config = dict(
    translate=0.12,
    targets=['pattern', 'ground colour', 'pattern colour'],
    num_classes=[31, 12, 12],
    loss='cross_entropy',
    lr=0.00092,
    grad_clip=3.0,
)
Rows from block 3 of a small image classifier, named by matrix and row number. Rows with one number belong to one neuron. Each number is 128 + 24 x the weight over its row's rms, rounded and kept within 0 to 255. All counts start at 0. Numbers have three digits each.
After each neuron's rows are labels from the 100 images, of 14976, where the neuron reaches its highest value: "patch colour" is the nearest of a few named colours to the mean colour under the peak. Only what is clearly more common there than usual is listed. The data: procedural textures in two colours, tilted and lit.
# fc1: MLP up (model.blocks.3.mlp.fc1.weight, 640x160), inputs 80-159
# fc2: MLP down (model.blocks.3.mlp.fc2.weight, 160x640, transposed), outputs 80-159

fc1.396:087119100140122133109073117103073100117095125129136132140167121085147128115144110175164127117066065141134129095119144116128153141100122155146066115088140131143103106110127097124139123147147129101089100106140126114169135139150129138130093170
fc2.396:138095132112106112121157090098104157115161150106128084103129166083149154140135134123111113111139151126124120156140131119143101140143133102133143131149120133144153101098103158139144146147132155147136138157102098113128123122125108140121101092
patch colour: grey

fc1.360:139140122126125171118105143144134100097165125160136126119120128137132124111137130124156093096163090146169134108174124075133146118186108103120139142127145134108119140163142107100122087096129134177120119124121161144124150089103106145137099142
fc2.360:146118112113133110128132115139127142169090136121112122145141112129125116156123122121109141153126147109068121144072113190140119128084151141130090113149115102130168118072151149153109148158135119104121125144121101098164107176153104128159150118
patch colour: grey

fc1.504:140134128146115108154172129150122137134128134079117145095160170100149145121123121119153132153163163122106162102130114099150097136123130122135151096143117153147115123133118107150143142157104102125132110130074108114120109145121100127094116139
fc2.504:117138152137095153073125095087139129112156111151141106182118088149126087145122122130104125124121101138110115146120119147104143089165143106107149148128136151111164149117113144134140078114115128143127193142188162127108140125154149121165139145
patch colour: brown

fc1.442:127165140141167061133124103133132142152123126081123143159116135132151158144084097167135162152146114120127137104118126101120135089163139164135130091138119092122149140151096138116130145172123099091177161131102158125107141135175131078131159100
fc2.442:120108128118111105123137115135151130108140114139156143177152102136155129115142153127117107144140134143133110105138114155098079164116146084129173123121124157109132129118098095138134078077125107155113121141150154146120131136095159155093200119
patch colour: brown

fc1.557:123154127141111091113100136118098094116106153113100110134174126135145143121106090130130134153086119146114129101119117149152168169101105133134096116148112187102132190156123103112159100147111108166130095143132115115149112131088097102117141131
fc2.557:156104126090102086106115100073121170119134100174119132116128159119107150144095122177096124120129151135103133112163142145142127120135137123091136101131192087088118172110139132124149074139148173169125089124129137178169115140150114112128100125
patch colour: green

fc1.397:155113139101119103147143141120127177147140146119136115126112115161154102140158080095085153145133162115097083151085110129113148139121121098123146150131151133160151107166176113118101177112111131156097155132096123127134113187168153128168175148
fc2.397:105109109171177120115073123110135104117140133074159137117083146130104115123157143135130144116143114131108171149130160101098149129106130149104106104123097129099120165167107146135178148114110088123138101111127135123127167075097145132108065121
patch colour: green

fc1.630:112138123135136140115122085139141109153128151107106143128165107182104117151099140134111133100171140118168136166127128135142139126172113122133160093115150092148111102127125139157121164160129153138152089153151148105151119153143141152173143109
fc2.630:136121095120121136126161135127108157160107112161148130125076143105135126138121117155156152115087130108145107126146143109144103128103170155146152134105130106131147149115122156131101117091131134116141167084128080157137134097165142103079089158
patch colour: green

fc1.336:154126110134112115136167103152147097123120127138106123142131174147147115126126127167097170134095120093176128143136137114109187127097131160176108158134146109161093201141158147117111104117125154121092147122122109158145141108108166137176142152
fc2.336:089140153113136118133133108096139166154123145114144139194118103135090142146151130134147088130168080118124106156104109146112110126164115092106144142112075126134135068099146142108163128126148102139115121147160135108112118130138100099143119147
patch colour: purple

fc1.567:140129139132168171097118117126107140098182109143104138153164115174106163180123112137145105169141090121149132152117107165132093099162140112114176130138105096148114114115094141121112134109077139158176134156143131133127143154113130171125138112
fc2.567:155112071120135143136115142144110131151091051114144120139084121112143124147108157117123110131121156102156079129147140105122135146169102130158123101131149165129107138131132159110163177130125097145175107102090149125162181114116155102132095123
patch colour: green

fc1.594:104136185113106140132099145136136120154114153136098156105098153094119131108144127096094132115166121120125147113106098182152123120082124111134111122117152112162118100146176113146080109138177130123108085123144106115126138131142136161162116145
fc2.594:097146060118143088153125126126166127093151126135112109110134102142147168154127136161116131159104127172100140158127150110127111110113092123123113105148113113122102139120081145160152172128119116131121122122150116116102115076141145123082111137
patch colour: green

fc1.66:083135126151084113142176111174121140135126153136127123106137144105112095133130185112119095148113129110102055165149124148149138101173129094130110142111109145116086125109126132118114096141150170147151118134101133087154141086150130104124132171
fc2.66:185091094096091161163098112129163116119118143115128122157105137138133124140150135123119126120145097126123104119120138100098134117085156142147135135135129128132141104127131130135119192123079123083130125141166091138116124138111109125096098092
patch colour: purple

fc1.54:116141135108167101127136134188102109123115170141120121132112146085109128130141121121167114132126152100093131145113156129069135113076108069175134170122117127101105199155151116132098120108123151145088161129138144112095169117135093110122143148
fc2.54:169124106144138174132129127179145116117129122143145174151109104117099101149119081147146108176158146101157098121144151114112145147130100138132118125092099113136125098099117202114132142172125128123139187088124125153120113072127121135139129115
patch colour: purple

fc1.77:112084173137131123116100084098120136094154126143132138154072156153104165126166133130090121160154133147143138127113114144102109124095159143135128112099098150124132173117135122083102078137138125094163119168159135122115111147144125109101142150
fc2.77:141149096135129089171106096092161105160131122097133120103139119093119104100129102125080139091156097130103094118154115092148143142162077108123153106115142120089144138126176169138087159144106125125118089118119133137096149144124103130154111138
patch colour: grey

fc1.116:111141092118113099152152127119177093140134144131114173168110134169155107138124152171136127138109177126131154106123106118127145104139130094116134186162106134137115112119066150136156157114128151130109124163147148115118130086196117138091144126
fc2.116:157112140131084121100091133144141145088131155128157165121132123089133139142119094081129110124123106140116160121126092105109098100156168120135132162172122119100096136168154103113142114105087100077129081125141138125139130167108097129117113136
patch colour: purple